Rows from block 3 of a small image classifier, named by matrix and row number. Rows with one number within an expert belong to one neuron, the router's apart. Each number is 500 + 25 x the weight over its row's rms, rounded and kept within 0 to 999. All counts start at 0. Numbers have three digits each.
Before each expert's rows are labels from the 100 images, of 14848, where the router gives the expert most weight on average: "lies over" is the class under the peak; "responds to" is what is common among them. Only what is clearly more common there than usual is listed. The data: drawn branching plants.
# router: router (model.blocks.3.mlp.router.weight, 64x192, trained with AdamW), inputs 64-127
# up: expert up (model.blocks.3.mlp.up, 64x48x192), inputs 64-127
# down: expert down (model.blocks.3.mlp.down, 64x192x48, transposed), outputs 64-127

# expert 58
lies over: foliage
responds to: leaning right; two-way forks; night; foliage: pink blossoms
router.58:487499539492492460472539507503471539480496511470545506497500483523501498504499543488493486523537492517505522479476471471492471478487519522501491504498456511465498500476545501528478511518512484
up.0:477507497488499505471503513505509502477525466506482478468507451504478539514540508520478475537503487499553552502495554521463482493487491452490488505506517513535485537564514508498505489482464511
down.0:506514531488508517463542453481475494562491500513480490503487508541523437483503505481459509498465509534482497537531515521522487472493493493523501527449533534502491511485482510498494446553501479
up.1:501496464508499499523507486522552512483513523525497539472491511512497502517515463525558510478494522520505516494509467497538534519521489523487506539470489506520521485496528527520522551529518512
down.1:495480469506506486518527498473517522524451457469458499530508482488517506500496503504508527451523492475569513496505493531497546535480496511476506458501491488487496426523511491520503478486502479
up.2:492495490501530446516537484520485507542494513457472477515505528507548518519503478464511502455470494514526517499479522498497467471487466532505508551487499522487508494478449455485588471505463517
down.2:504479518469490525498494519492511491490510517517505499458537494514529521517522461472536495473564551503533453543492500492481481517466527523560512441468453550490476492507550469470464526501499484
up.3:517452478531486526508506550509482493501472512543568521497560500476513515485490514523466541494461492516522455442496494512505547494515492501501537488502549475524483512543515515465486520456512493
down.3:507501493497468485519481512507494507538512522476498499492505518511488434506523507474500481491455533488452525533530503518487474479487465459496486462491483527482518513499518538435475454507491486
up.4:510505526521488538517459481512439511472494486486510478473524479491484497453491489544509513503520501517519540505511502488536477510490507536512524496510541496466435523486504489548476510511484486
down.4:499498489507511485483522489470470499469483516475474484453473496513473533504464505490542469493474556511553509567505491551507481481489513486489526521497527518482431490498458512502479530489455465
up.5:507505515514532472468495490527516459511545521489453525539535485457488499500473484480523515512505495464534478529509549504502516521457493470474512527473482483524526485518491522480499484551504505
down.5:487492499526485503538506497467489481512475521499488486483489518516457499537488526546503508477505478521477505509513508492506491543530503503507478512495481522454466488474473468509494489480477507
up.6:490476492524501484528479504537494542493471481494547493503526524479467552504512506516519500529491481485517501491482491519533479545441485479521477500502530531498498509502506476519462483491533481
down.6:501525513549540535458477475467553509464467491541463542535523499487540539477524504519452495465523489514453495493581511510477525485485521469506486507488526498495498519500544447488538482483500476
up.7:498532524496502517476533472556539482510484526511510462491493512539525529521447512474489509524484530513494470492482467511487484519508498504501502507485458524487472498517499475526446482516464461
down.7:530447458506502518508504468525536520545552530480513515512471488465473532464495496516517484461471482515501561521493483545495546436490511486516456503507479504508500460490531521457475474486554511
up.8:466509520527514505474475503493483496503473544550483531483519538497519467477509479501483497473527505495501520561527479492474509481515525511508497478484502526501494477460489525540474487483513448
down.8:545501497482520471533500485447507508485513510465502462526545494446559515499461496498497487535558502558474499506445481508550481501457511512471530529489500516472493463472475481514542544513511534
up.9:476459480501500510522476485493507483484482478479484487501468473465512487532477498510519483495514503534513488461487506523495478529524538467484522494494522526515469471529503522499534509415546479
down.9:485522525518503539483479523514498498515508494484510504512471511542489526503540487533512531465470423524540515482486483458471518506521479498490475469558524481513480464472559504518486551500490525
up.10:532510490493508455427543499508439498494505539479504492511504498528510488477515548473505511550535508482496523504496535494488500463515517483496466494508468535463528549507497540518519475489484506
down.10:461539523541507500493489515478538528466496486563479476541468483514501520506479515494471523462453538489537482494523527491504504558493501511530493504525507526485490543454512518526515481519510473
up.11:457461527449463527505512493523495536532529508560515488531495524500504479498532532477521471505518489558512490452509458512495518537538475526510493484499486517458463517480521545553532514480512494
down.11:522505462519499476515496474474489515447497492505474509508493512508482502534576511486530491472472501491524489494471495514535487503561483511483521499517473475509531517470501526465497514459520545
up.12:470513493505500529524520447440441515528497526525480456504493481495498502522490499415509502498489565535531456507496524522478485502479528558501491512490510469518487439463498505498464490513478472
down.12:541510460469462493533513551521491501550497501518544543499484500477466500490529483487499479515500477517536524472516483510510502448547452504541478473496455495512503528487528443523505528482473500
up.13:507542468475476509494524522505521499542475494495498479522477494529510500497498450486481522487532532527550470514470532461505488500516555535520495455472468533491531491445516480456524525485494508
down.13:498503468543506528539486490532498523494487476517522498494465536451468526510533493451494441503515496480496495447502494524475493492553532492446513544477486523485499477515539488494506511491512491
up.14:482487515455452510496474512538533455455521501496462470499506505518482475472567497462498483545515483468466481514442478451516517512521540551486527529477482521484480507519463535488496490483446521
down.14:548538515493493474490524522504539543528488475506503536517521489501465494520468523538543450528514520517493533499547482480462534454509549502489498443487488503503515467486469521512502478495490540
up.15:522516474490509502504449471542531454528466495512447520517456549501500514512515476512498528512480541521484493454489551494500496521547484515512521542443528520498524441485475514534467562523469505
down.15:466469502492490520515489499494508473472521531490503424465452502496484479530468519491495496503515480480507508541508458487519505521497449514512513509507554518511523455506541497487483502481499516
up.16:493475537467558442497530482501527491487510489502516525456517526498562518522457537492516491511499514481493530506510478500445482511503544491515510533532452488522537499541532506498508482597485504
down.16:502501473499484544504491486530463446507465538496487488504469505501525513476508491490508521451474482514506534518466546506495546495512516537525468496558514521482458474447495491504469508494524548
up.17:469503522506492506507490512524506491525525479470549466468460525513472458481521505468480473495524504494484480544457498508526525482544495523486508565473484506450469505541502512471541507458471547
down.17:496544476527459504519490512506472466515536502519451490512550492497482485488461510552530536473493515495511504503512494517510531495490520515443510525508484514492487486507536517480449466515490520
up.18:481509498474487497512493519430493518522512483456500517521488511504525518477490461521513448526502489503520479491498522500488466465488484525511542492499485494477518520520507452546540469463507456
down.18:520487488502515522404486496506489498529492534544479558496486449498486478483525501523520508545515532476471488505527522473447503510524482488532519497524528512485467516480510519513462531496493490
up.19:529545513490508493537481500525544499516534571445482503535536510476488512506458542469514515500492483495497512474497463474494519546519511537512481524439504522512514526481510521539453522483508464
down.19:465513511529525500499507510555512541482480553469517461502466535470450492502499501491482505515514526498558488508551495492540471458470481430500521506509497498526506521513530494453493503458502515
up.20:514508505499441497495492512482515496500480440484569511484501447449488532486482561563499472492476506475526508511490508516574521503482504502546509445486495516515522511495510446493483501532519486
down.20:535478562486532501457499497480519535500518464511480486506536514513485494499527513506506435535515470486514464477488476496478499521479522532474512502515481497505527534529495555516553491542480482
up.21:559492452514431512505480503454509470516488510475493458457479501491501523490496474520512492468506490462494551505487482494468478506422498492520519497567505483528468483511493511499472451514488481
down.21:465485507541511479531536479522515491493491537488544514527499550485525460506548474521485482479463498516497476491474502498500493516489514511483453477502547493460496503497491512543472453486481503
up.22:499534481497560493517488518514495513489491511453499495484499507513498495515523530541501534529521513481522496508525516477478498493479553550479570477499497492555494497492474502418430508514462536
down.22:482526507492511498501499529519475488518455502514457535521520512515538497532492548513505488474488554524485484486522515485508500527482508493481552511529471525456457517522495496490513522494492471

# expert 5
lies over: ground
responds to: leaning right
router.5:478487495497557474490573494491537521510486478515494512513493496511443531508499498450509492463482449513534534470506488463472492473488499519457536525493493461491482502482500451488503465482513444
up.0:489540504494500492530450496438479523549468482516533511477502533505510463509456526525465535485464498485483487463479472514487487482479507464532475486507501483500541479485469492484478527533499490
down.0:479424508504483473482515481486550487496491542530558482514445499479514507509517491474533502525504540507495513486468487487522508516500527491514464516513516502517530507512479492450513500507485470
up.1:552487463500501526496562499505480522515529508504474513464503462474506560531483493505470474500512471467465530500506491478435515513494487505526512539486509500491554509522505449479454492505520517
down.1:507498501464531504506472531490515505478506542470509486456500480499445521492521527475522495496492507511463513495510490506534536473488496508469503522484475480492514486522527510527498513472509544
up.2:519525522487498547518504526556472495471508496473507487528489516485484488526497494489480488522529461490491501504492520482492469521496536460513477501491475505488511445480504506531504490541503465
down.2:493476510554511476469504476493495487498530493506522500499496522506537499495484514449478499505474510440523464508489503511527466492477482478496485540491486490480499534504499493461509504509429534
up.3:520463492553473458511485468466456532521519519524517538463471499536458517494521448530472487477499485459545464534494533507507500528521459540490505504582522517524466545521507502491485502475486508
down.3:475503539500500520497501543509462518483508496483519493514474540520531535477507530476525500457464523484475527465451477552493516501484524461508526505481485514525507518448494488511481524489500459
up.4:515487458467526491485488478449534444513504513500477490523516512501492484522490497528527515486552493501520484558508462527547514519468494456515471471500516485520472485558495545535537493490494515
down.4:504512469475479500529529515472459488555471488505487470490493494516535524511534527499504487527498501521477470490514512478491508477496528469471456501545502555480478478498512542497554548478535522
up.5:481505538474513486486493428467471525493518466483487487489490496463528521457545508525500466513518532459504497493492484484533536488531496482467483503458537512542499492491513502491547523495513512
down.5:459483478478495516515460544514490485501514540519545473510524479523498475505479531514510524488492553475510499518527491544512536515503499536442484471483505490519503501471481498547514501544486483
up.6:483533478480485536511470522473507518507488484571512479514497496491510544451534503473522517520487507497499509458543483505512504493479539507506487485529489478505497512440518522510495529489514523
down.6:535539508483480559489480515518480510483524499477501535519513508488502504504468524500495501521504521492500516515533497522538501552529513517515422478518495528498457529537468499482502499517523497
up.7:512505526513533505486497513488523456496501471479539538516526492531528470471516487520482526523478463529459508544526483474495462530472480485483481506480477486509473488511468522454507529483442505
down.7:534518508514505516511486505512495536498487514510507495544481510449529493476464516473510452545511487537537496465502524531565520470503492522490485520528536468464493495471537485523530488484514476
up.8:477511475479469535482538455501561502534470537519473493459496479513484519502506488474517470506449532472466470488500456524463476464505489480556507536471503495500491503564480494540496494504541478
down.8:570467537521506513500474548467445524498513473497484504537525529509535547537523544518540510481517459506474491450477542462519511538453540505460526522506485508495450515520480520487533508508506539
up.9:468521521471513514537462490501514469493483480524544477537557478483530495515519537490508521522470466470484532492490493490486528478499558480491488528457488501493500524469485478505497497463527506
down.9:536527477502548515476510527441496534516514466455520532504473449510523494472455501498536475451486531479502493493536468528496518479527472504509484488500469491496499504524500490487494515530478519
up.10:495448492525489511462527471529505481461482487488493517476515487473408476509512466449528542439491496482522507518531541478548495502471490555484508547513511523507547511519495485550458483495542540
down.10:458546490520542511518545483533480493523515516510495484479532482491507537491452537479508503514465511487542527501541450504480484507528471486492527469481503458442516508549472528502481488490510501
up.11:440477511473518490479481490511520504466490513501521542506497497482499541535481492526548456479474481451498507495509494476507536482533511448498484490477526475457488509497503526458458489523459472
down.11:529498516528527486523526472489496515507497479554474500515516504552506484493512467482463522522534506523488476489509471511516506490470478489436523494524498498512495465497494480496476512519538448
up.12:459510499525483476508480482589515474489468487490511504494455500488519544493494521483509515480484485512456534482507532509504506475461470417481530504478517514489507476493475469506494456546522477
down.12:477498460442528479479495527467487520506497542497491481496482503516526482498475496505521531506482458469450454477518507467503494493495492506490481518485488466502515472529533559487513523472517462
up.13:489508561452489528498519513507522509537514553460532517506483505466549444514472498466497510530503465540434521481490472496508464549470484514533512513497466478478548487471497494518498536493485557
down.13:462522501524518468496530488521492461514508500505523497516444457459523475482483474552550522491466532523499531516529518462488470529461510537506531481481487524504512468507483505473502524527497475
up.14:472520558486475496467515544514471513470473478551491505484489508471496489473519501540525489496485509500545478486506463523489502453525509479472546484477494530468479463477540487508597521478480502
down.14:562479506505509481509511515479461511494525489512432525470502508527495518524467506464491472469517507503514476502502516536470487540510544495513497500506511491535467503509470474508477494476487492
up.15:500470506465539495486505521450532465500559527470501488480463568472517530490516472495489539495510477532538496501543503510486521499507481517458486530488496508472507525519523473477510496516510507
down.15:497497504526444491497516569482530515497494534514480488483543499519461480477527502472468508500466481487494503460483487493506509488559478520497522502504497514476533485497516531490526491468497511
up.16:496514494505525497434534475547520488504477519511472499509476467501473525485438536477528507495465490500440480536486517472540491472464495433451498537497530519458539464529525493505521468529522485
down.16:509484473470503507540560525525519531460493537517566517475514518504489493467529495497512511536489487487497471471472459468511509466491479530516523492537554487496537514487528491519456502526467517
up.17:508481508474485437442472497500516538505531507532493493465489552513529523541510499526514492495510469481500510516506510468518518494492495469452515519487530556547489475518501530521467493493509494
down.17:519483515511518510496476513483481509532492462487506514524487508507521496507515517506500541474505530547548559528525491556534486526506505510471500507488481455494469545482478479511476532482489471
up.18:501542504530490511503487488519509503505489459490512523459530556509500486480488507507490503460546486542510511484481505461499474506471469540518542509518478468539493496537524509511490496505506549
down.18:470474480515532488506471506485491554480475528531433490468477472514507503536523487524481532524470485496514480519493512490502476473501495509534509482506537530468540496518523522477478497443533502
up.19:525491531457457488511473464519518503503544517421558479498515503508549533474502527529494542542491479468456501528499497501484505517471508494497534484458502481541487516498461492522497546487517506
down.19:448468534535489493498483461526501508499478468487499488526453472478549459478518460460478520503534530512472489518500465473475466532530490496486501478516525507514474452487533486485480531537536474
up.20:484529548540496529471503448514464531495463503487494470512488483512480466497527473532539552491494494499486532447457482503469487471499505520497495486524508449523489485489473506517516522530518439
down.20:468492503480517494471523541492480524496471463501442481503487472519477463521509506534489507524521469468519494517535504487513542517462523499513559530532465497493510516521550478486512452501504494
up.21:519472517550559509518507445520506476544459483515462474520519502475483435504494469457517504512492480491470494557498515477469483472533471475519484477477525474469501501461494483468509507526512524
down.21:490470471476503514478532471513508479522508496468507510550527475486519483513509510483518536465503539532489510489498499479480488517486501500493457539480508476495475539520506475504497460525500462
up.22:498536491491477436503510525548469493520507522447486454530535491505499547511472514466505511501514502517496490498494542472524484490490487461485492468517500538520497507514521500510480488530500476
down.22:476495512481502508460528531435526509458486513505510547498476491504475525480467469484451486487486476516486456455479541526514469532500459509518498508500482529527503493514542487522452511478502514

# expert 34
lies over: ground
responds to: spreading
router.34:527538457506483498501457512518527472521503525516539496499483524497525490530533459508441498487489515523490536529489484504545500457504464463495503463483493482500474467460465517466519527506492508
up.0:520539460522518540546495519488477484540471505466496477456515508487529513471494473485517492472494468511535524547490487459527472490457521524536498491482495488495493484499473510524495496506518484
down.0:484442535475512466505522492480537491468537470491499450499446462498468507470504459480492552519495519487499495473514489486506511496522500490450498491512481488532527502493478523492483531480517508
up.1:478499507445508495475533491452553527489505456581500482463471469491507500511524493489526447511511528533522528508516471525473474556541484493500468503489495496478476475495547515473506492514492482
down.1:536495500496509497510496502498533473513506537503533510516532482509479459534491483466509487468492442490496474524521514477489515454487484528466527550545462505525474505534511503499482480494467492
up.2:498520471480484543519473526474484515513523420485498538482469463537519557507504478500467492485539509524463521496523528490496496505476491527515493517503490515489496519506524505476504510478485520
down.2:502532516538503480478506471558465466494498485497496498508530479484516470516519524546557472482507515512489443474481498500535503524518477505538492546479491474514478528574487475533468475528446434
up.3:512467489485540498512513464501509473553546499531468477494504532467508485532499493529501455491505515486527476517508475484521520531486485457541485499468475460494470498499482491511484521469476512
down.3:499508468541498516523468508512501497472505506456537525478473505507526514499487497513536509494507467505514481499519469533567500499508554505510488509493504524486464486500493519480521471514523473
up.4:523509507503528503436505502466459504500461511510505460531524506478443549533510471533506499531490500501502532531494490462484502478484523494477466474461481480534518477469555500463522522460517545
down.4:481490478465510502547505541473472528498504483506521533454485476475530469504480532464535464526487516493501517475515513539519521502505496523504530511517508505458487490503528552469465491514474502
up.5:518517492544506499515489545525493507456512519484465536492481476479512517490483529509526496539502475523480468549504540470527548522461471516498524465494470499517549471494507494522525505445502512
down.5:508495489476517510524498509485525527496559536491482498495540555528522499525483438507538492509457527500511522526442508490466475498500491501487475550486499482534499469480478509491494548479516540
up.6:506554523492434468482444510496505565483509514490537468489504449482528509474464498503487490518519503445459489505481460519498489481520510514454520491495462479556497503531472519510504520473532512
down.6:483512486518524499491514539521510495468473531494516476531482505490437471487493519505471519485499547507504495523539468522443436461509456458490504507475528443488487506476508512478527521488443495
up.7:469493488480537504463465492491470465462471510555488458507498489489506540502497476536523513466527513497521498513532524524520487474482494481500503507484529499494458430520512478487529478515512523
down.7:525460499532502524509495528513514537528499518463524511488519498525494475542479525514467496457478472502529517534506436450531508466485493490463521466499506491497468525523522492443480458497468514
up.8:482558497487483456529482515454543496491464502531505487474467466477520479507475522453475505447492549502524485473494519541498488506492493483488488504500552500541432505462464461484503512491522484
down.8:483481504504479504486484492482519534552493511470475463509510489505503527538549514556495529532527475500498592509485516495509517562502486471511495496499468513498521483523504513524479513529507515
up.9:489520534511528486482507493502501492473485471519502500481464503502483442557504497469570535529565541463503504492489530531532541471516491438511460481515487543522509526557510471463509482524483546
down.9:467551481469504464465469482463523509513542500488509549473520420498426538512530478495515494496519481496481474500510542484559523490519495499518467498521466484527485458494507506508440496535518493
up.10:513494495526520497485485522490476507461516485502475507480509534545527479518500453502481496469541525480501516535536432515498476501484497510485544513478457531471447476473510493437488503560472495
down.10:544551494532486490491491493462503486493477480422502488525511436500491502499486496526513526533515511491505478543483474505513484513515489508456514512498492482487502497493460455500500489511473524
up.11:513526520485509532492523513445492450486517478537522517497441508554496475505522517517486464477502539499489485535543510469504509463473482502506504473486510520501491511474502503519507489500488469
down.11:532521469536496527501522537496512538525527545462517504528527524510494500491487507503495510507502463497528535490500469498498474520511499503522470518529504478487504522476491518467512484531496553
up.12:490491490504457497527497487500525462545517523525461488492510503504476480525511515527472470490484455444492504484486491500538477482567484496467492515538495477485536475481501528513537504507520448
down.12:453522552557492501531472565502479488499468482461486491519542517498532500510509508482490509493493548471515514461476503457497512499502508475426513511507481501521508454465550508442464495471491534
up.13:445472475555491523481468500511468489501538545531500520473492513484463501512511515536498488518499507516526506494499533485521482502497509521507498495515553512475472495508535464493507484567491481
down.13:536470536493488456505514509518517539478521492499563485524511455508461491450458481484493532451463465506480530505484492534483503457512486495464468507556464532487498486475485519498467541480502476
up.14:524474492525474482533488549510521501533510494562493509515492519460493495524477448471477518508490506482482541541583466494466498504519477486483485481551516463506502495461540466480475536494520509
down.14:485526501521544511511490492517521482497495461497488474513513469494480523538534513501451500485525526508497539459469552522519508518515511502521501514492456514502471552530495512475487481538515431
up.15:525475518497494554516504493530503509454455513499494487485488492516577524466480518519502519468504450510514492511515475541533485461525460498453507496538527482479490443491481518496498488474505517
down.15:425487509508492492490504546504485509512555527531521519502505486510432496532506501472477475528516511480485483477498471486494513464467560543537506549524515495506514488539529521493495502494515483
up.16:502506508529516516490494524511489521505494487515543475494490498543506489453504528480503515524522498502461521499474445474496473517475522502538553539506447449507499516469467485514522530522503474
down.16:502493474501514474499528473474537483509522503480470502513461498516499505480522504491468474497475573488481501500509455489468484496557498493503477504533511452491513498488484523511484444479465519
up.17:465479505482487527488528517524464465500438454511523520504487482487493513475452468503459516524466532480537529486446496483481486517507512487484479520512511521501516507458505513490507479492476464
down.17:491506495491506491490488468523511461482541490541495459549499492476481511480506501502503467504488531498491477475473559494485520502483502522556494507464493475516518506492545458516447519488526483
up.18:484540503483529516496504495477486464487452512504485480531481491507481518566473540479483479489525542516504511502507505534522477486512504469556566456476528495510437477450471477528530522522500492
down.18:506474480527511541480497531495539512472532474509472457460481510516472501515523440469482511487509469499477549490538454465512498512524503502464495516533535512466529469488529536472477488449524484
up.19:531494516492506500516495520480517431496470541446525486520511501434466496481505504473527512504503463467500564485512534527473496515517508498548477456520460510497497473475456506502492471503517493
down.19:484548542486510540499561507524529519497515522483501485470537478500501528551481469531456481491503491477493509510490510502501446519497521548495492540492503466520514494455532507495508522484559552
up.20:495498498529510464486544499488500514503523450469488535541506484496506466476498503478522482499502533474550463503532514479494515473470538519472488529491497535514460527486467458518492455512518481
down.20:494494495490522475519506496545509478576502549559472505477493545505490493485516534490501500503509515546483514534503510514531486539478496477530501496511513539515520476477513472485488514515529517
up.21:496517501494556491508501505478480519543498531515438540502491501492516517538508525500500526508521505526553515496534471482477522532537474484488521508498489487502487487511481499473525503536448522
down.21:508546507481493468474444532570518493520516498488524478473534487528528445529509486508481475504493505481492507507522500514491516470503434532489497487498553490469470528489503471473512514490493512
up.22:535488484489509483481523523515475491492491507482528539491501486489466520531515519488453527501504547462490503479511470482486504522438504498477525526484507532478453525492447512485534465489458476
down.22:550476529498497525480490534502516509488498481552422480483507493453508492535496496489513431479506482500501492500509523503501485516499521474482496544506511491525530492469498490517518510511535511

# expert 21
lies over: wood
responds to: two-way forks; spreading; green leaves
router.21:490465475484529501520479493529489515542507490480490522545449508531485520512481505523528529491484534507496508481439504524487487449509497466452475526489498504482503493455455493508496528514521502
up.0:522509550532541541490503497521485494477490498468544488463484486493510472480553480470467495509523525480509483516426482477506487478533488486540499448509545496460520492526527485505542533535525481
down.0:531529486510472496505518474483494456524498494524528523472478530499513487479529505499506511443482437447494530463467516473504494483516495512485497464449499479490521472534510532507491480505493449
up.1:491452502486537529524479513547501493513493525484515485498501495476478517504487493501515490502483494481503481514446498488474483466511505529494514481496558487458505454495456531496512569485500499
down.1:488486500522484477514515487511490520499499457489498509505479516485526461518486492539471523528506520493506521477472519533487498518545510462496494527506482526518503470460506506524484484495461478
up.2:499493523493507487485512492489476534534501482533500511497515487493504485484482517525484499538499507526481500545477523489459484460522509479547469516510488515496486498496539510513490497487536549
down.2:484502458475454485493483556492483506486478503465467507447494521485509479491572457500522483504533505454449456474489516491516514476528504491522492494461494490500488463502537480486501475539522469
up.3:509531552489558542526479444483496500501503502490487504506499490502515523492510454484466462524511486491491502505507504516482476453487454443506509478492511546558489562518518520483514556534468492
down.3:551468470501484501481478490505515538552508530496497472498490547541497533507496554504441501531539512467523506503516522532530497495511530499495493466530474443494483472488483510492539486506501500
up.4:511473486503530517484497525492484476509533508484493550496501440517504503554476510463484513497444504536508500515472483487509482498506515493517470516477471533476516514531485488458517503499472484
down.4:510484453504483488538506487466525525458502521531539466471488508515491491502516535485508478472541536478512507510526451458458477498465525490507536485529513439506476510537531517488509483519507518
up.5:476476496476523474452487497512541513493468469488527508486505489532451535500462522520549494530512531477514531544530472480457531493508496457456485496484499509510512478467487508515526550507516457
down.5:541578488518524490515500499503481465479486502471489498508472514545497467506496490494511484481490480507520473498496520494506464557507538445490496481462563508451491461481529517473503469466505519
up.6:514464515534491503515538527490471450494484515488553434465501466480526555480480514511521528519498482491504489477515495436515498493479513515524477485495511483531448554516476454508483496495505468
down.6:505487491515515497504527514463518518521491499511539527507447495465500501527530525517489539515526453494472515489532493537520498462510473465486508437510517539535522528498513520466492519490467483
up.7:552507538490488491499514515500498500484510446456550469472501515527551487531482497499484509555531454470506485508531499508491497461473458475527515504506491497483470508542435442503481502538514531
down.7:512500497514522518559499499484498458499471506527509498465485501514514517479482528498535532501529504499473490427484532489455457487523525500511502500458545484516549496477488506507513471498545517
up.8:473510458486544508474476524476510466533483527514475503509472499514489555493493531494508526480531526480513495541507468522509468472520435492532529484479510498480471497535511486477511548481488490
down.8:492532514457508503494470510518512501473523509509471540471533548559464467478492524506504510500542518523557512545503485538503457516502490505505514524528468515519501492522482501487505506484531515
up.9:478486514515526537533524504468498502493448495505517476507473563546517510496533487491507534472476515474521525501507515509512510490524516526534471511545519474488441500495487493511481520449551492
down.9:480502459532514537503539458446472453467505518501490516479472518495526495489501517541498484507529469467538513514491522519511531486505463488479467519456543497455502492509541476514503541525545514
up.10:465510478431528508499529481477494535507486530488532475517493517508507481502465466482516489550489432504518470508483502492513498508521442503481425507484526475494484506501522504454465518506505514
down.10:504494518531516526500523487469517493479491467477479497492497490485484513567460506461471503487484523511503483528456509496487487491485529453504511475508474471513535543494490504450525500524509489
up.11:478477454483528502524514445528497499477480450475534479513487525543485494484436524533516517503511465482473521499475517506500531525515487478481516479456511494485558488459494532505531503509536471
down.11:521488456497543524518517486499486488516512513503472450549517527522507526502479507468531506532503530504469456522509548550482486512470484498459484502510503547508482464496518500505500487491465544
up.12:489486502546492546533500458482506500547502500481452514507554523538518475466462459535535486503544516493514533497506504495470457482474528474505496546479498475486508536520511485514524506529517498
down.12:493478484480524465513505485536528524511509517504485516529489497498503521494512473492494492477512528505477503462513522521533507528467492493464474452490532496538529488485520496459456496508477492
up.13:445444531478516491467488490590477495485521530491493493481501531505485487480465503440522530538510522503465464504512526506517517532483473506494508481505535501496476472450501527487501504499501510
down.13:477516495488501524527490522527505533513515456509491488544518487504464460527507458505543522507547477455540470488488477469478465500432530505528518524487491524507507518418511511530444491526540535
up.14:488550501526468512488472572508522513503477480472507536521481492510487522495471491535503470520516525510500480496548531531519492532480526526512530497489512501505492541500508496492509549482506469
down.14:471516512542527507509463522475524508495511467472498504494517509543486505492497507542505489520512456505529531500535507519452477508455480471457506476492497507502511557478468487466522522477518484
up.15:488488505522461494479476519453478514465521513500519506432484502442448529509498479513533536506490462504474491502542460544500531489499544511479523461447539540496499501495489480482506483487499498
down.15:462521519502468511490534520519495497467514487496542534498532495514470488488493497450498554494481518496527510506473542523514515507535479512498482537504481497523494481514481503511443495469493512
up.16:521560544475497545499513477432522504513475520514482542558490525509504526460466473559542505521521510470475487493518465499531543486508472520482521501488456510459493518469545502484517466526520481
down.16:480465520517506511469509535528511483548451516493494445498516485538486494526499494505484497494511565564448540532475496530503494455517455495496511504504536455500516501491502527521450521490446482
up.17:515488528511541485467509510484458538484466509537529493476463498502499536482518499512478492503498513512529513498455501535541506518518481453463491512533521494476519496517488461527531456505488507
down.17:488541449526547521535505490503477504507474510508497481482491493492524536505531528497464436527485487506491499438515512479502519495531506460509473476476543485496461513499487505559508467514467516
up.18:467518473531529471501480487504498535530533434551502483527478511536483520448515448492480493511529496481496520482490524534514497514517485525452490508484550528541499523532531527475523507501555510
down.18:485477456442476566463504509526485487527512505502503543482455486512485507504526474514508474488487470524490485503492466497536488529513540502512542498516495459479523497496516465482513543523537486
up.19:531536526529533489501495501468509552492532499553472488506536496528530479468539533488534507516506512507513497519452507532475457512484504527495500485517490524485489471522507550506521438493527516
down.19:484515484442432535520527532505484483522505502474558494469517551450533494495482516526516502468505489509494481480518468466556488493491498514534497477520497512458489489515472464496450512497470518
up.20:483485496479487526525457456462540502516506507479443481496515503510535505512542481510522526513506413489485530498479513500506508508507544487505497530510517462460508491493506489498527476521496495
down.20:529482472497493517473476496492458512534483505495488492521520512493552485464492472514494476526463470465481506501500542503520509499512470502553461506492524506502465485489492521519498467513477492
up.21:529494457531541509523532479503492468532507549487501467525481522509505541519466461539524502483481470480502490519530493560494459522495495481504470585466518495480485466501481494496481483520466474
down.21:512548506502488451544470512489552534495494489519532502507478463521496519497498507501532486463500590494542490511531473531498510473467483501480525479499479508483535510498501495487481501485536475
up.22:462501536469522528489499505475517502517498501485475493521498470505503521540491531540536444529501494494521456501495477484506480487501460477507497513503485547483461502437445467495458532512472533
down.22:515449518496510514559491496504499513484540461498550492467487508515533469477510560487492567499486537496501513467507478509533503501508473542474519511518491501474491492489524558512514488505528461